A small image denoising model, trained from scratch.
Model: 5.55M parameters, arch unet, norm batchnorm.
Training: soap at rate 0.0034, batches of 128.
Data: trained on pixel-art sprites of 400 made-up characters on tiled backdrops, 395000 training examples, 7.0 epochs.
Rows from block 11 of a small image denoising model, named by matrix and row number. Rows with one number belong to one channel. Each number is 500 + 50 x the weight over its row's rms, rounded and kept within 0 to 999. All counts start at 0. Numbers have three digits each.
Before each channel's rows are labels from the 100 images, of 14976, where the channel reaches its highest value: "responds to" is what is common among them; "place" is the part of the image that holds the peak. Only what is clearly more common there than usual is listed. The data: pixel-art sprites of 400 made-up characters on tiled backdrops.
# convs0: first 3x3 conv (model.decb.1.0.convs.0.weight, 64x128x3x3, each kernel summed), inputs 0-127
# convs1: second 3x3 conv (model.decb.1.0.convs.1.weight, 64x64x3x3, transposed, each kernel summed), outputs 0-63

responds to: large; black
place: centre
convs0.29:521454603464484496510269506533523474524522499499482500450542565539514467536479469502520536554481504503608550510569497500522567522482507482509520485493492504430552441539514507518560511598426495704506515569436483569461565491438483466576442527507494536499485521482516450462549518619401487505433482467487505518554437521507477491491507419544517555478475570502557538462444610521515549559479
convs1.29:524499499479546518556512498471510528481497491493496515472424502395601545438509489515489523397481570530522524347626553474575481531537550508458546500527528485546466552478500517524577546485393610

responds to: white; upper left; yellow
place: top centre
convs0.1:508474564495479492506511518474531482525483511493510482453533501436527545532473470487497597538285542483621360471574536524499524417503516568502500543484518468648460413532493488563225457539535513532461501540502544524530513436439462520482525504474510512539464505496480520490514511497510581508502574518493439492498489520497473530478451413503467541502524479512508439536526504471502513518488
convs1.1:428492522450440344513437508445515556522405501513537529538542495598495536461489575503470490454515549505587469503556501455600505536447560418548578533488449539504443526502513455447530567503442568

responds to: large; white
place: centre
convs0.56:521484479515493457439526490516464438396483501518477456510446473480496530487558456510517494509560433524543518494493243426529523447484479504488582490494488141527489433535492502502512485487497509497495511442511522517459533547476465478481475553551552511511469522465494473560485504465470501507517496525526544493529520490550485500502491486496483475446468502469519507476490466563510518494502
convs1.56:515502501572489515453462501399506432466488575507463494529461548474502481532549428483463515476522460474494540502506466478452522516513497548512518523518544446419531523488531521511482469321723495

responds to: white
place: centre
convs0.33:487457530379534485504519457314370262473465488499513511480523490357505584495496571492471589531484694468477535530493505548544433537549487484505564512502491507518486526536473524486489448311410538534476536520499518487483511505507498513549513506486485539516509506517502533469515494520509520524489471525487502481515508439489490530459480491496513444530522511505534470521494546506530523515502
convs1.33:716514470537518509553506572549509568481488384521508449542477462521464544519444487490552446557538550465535426477475415507577502460468535463557469475501465450452495512498525447571524581491500511

responds to: large; white; black
place: centre
convs0.62:448449592385493545442462532532496499519477488516535541462544452582548268464472485480499494505589470561573507471598453529594484551537499441474495495602487515597445388526505512552385465426496521567474523518463524573556486511442494526483490533515605563532523525555469489485432528449504527455503494490498491495495469546530543537461463557484532533424491555468530450414469543503529533485562
convs1.62:477503471414544492514461474497473518524471540467447616564534468442571506459477604498469488556464562385430461485509480537394462445498471439427492397500540590560505498469477493519496472510419588

responds to: white
place: centre
convs0.13:565551552637503462398546478493471489511491521447603486536535636439600765509529416513538498475395531530553573550412567523489547537486510480529603528442497561545504508454445560623585490516500493484470543491522484541504515526493508545536484565539446476473523515505524490512511547495496536459498474467479515468506504469561515541523474467530513512483488455550523554476517498511506459465514
convs1.13:518559540611638519505475494530575462439521560531582471526461542533509489554523471477503572529467415552620449487514540589593566560464533511495512484571487441569478522429542508531495516522529522

responds to: large; white; black
place: centre
convs0.18:493518518495446526519444566544449493507495498517506513506500487492587481513464520488521538506645549479384375525540479563362461480460511513474396505512532505380521319514536502532233462492590506540525543532495482527528488448438516452530491535516510551482536502511473449534495523530475491498518490502506517471488526518470531505488536498506483464479433532475512512565515507473599430505512
convs1.18:357533528474538380556445521434545550507401485472547529546518451491492472501469555478415510472496528531495426440520496547651461483469473395475509502520421545525450529504476526492415505513524518

responds to: white
place: centre
convs0.5:513466501457510529533630562333508483523474499528507542460520483541526510507435520485501451515419471541406388505533505552423479377501535567484454552461525468517497254527573507513442500301517544475498483551496515459491513484509516506499525514452506532494488480508460476477533489514527517538506527542539416474542517535499479555544436521509540526462522446521497523543556534456564506532560
convs1.5:510538536453488333499451509500535566529419540580544556526601471375477501568494570522415512512535550566495489508582471513612498511471525415541531531518461492528457533482476532463534539510518515

responds to: large; black; blue
place: centre
convs0.3:476497625557427444513457591515481518557492523512636553445608614482593438560478434445449544534506545505389463589474481565446466531500504643470391545611556483616489539551508431408479474484495563526521486569496497485547503548479526483480581469484474474496496474549489482471558483582488504488459479474537503489510452523451490494428449561448508539539459505531538449523506536490539515522542
convs1.3:547487535548557529467459549422484437591481469452542487483514489563583562499493534503489433506578590527529500452545514499501560561470552392468572431555381525474400525542436576496517470474507556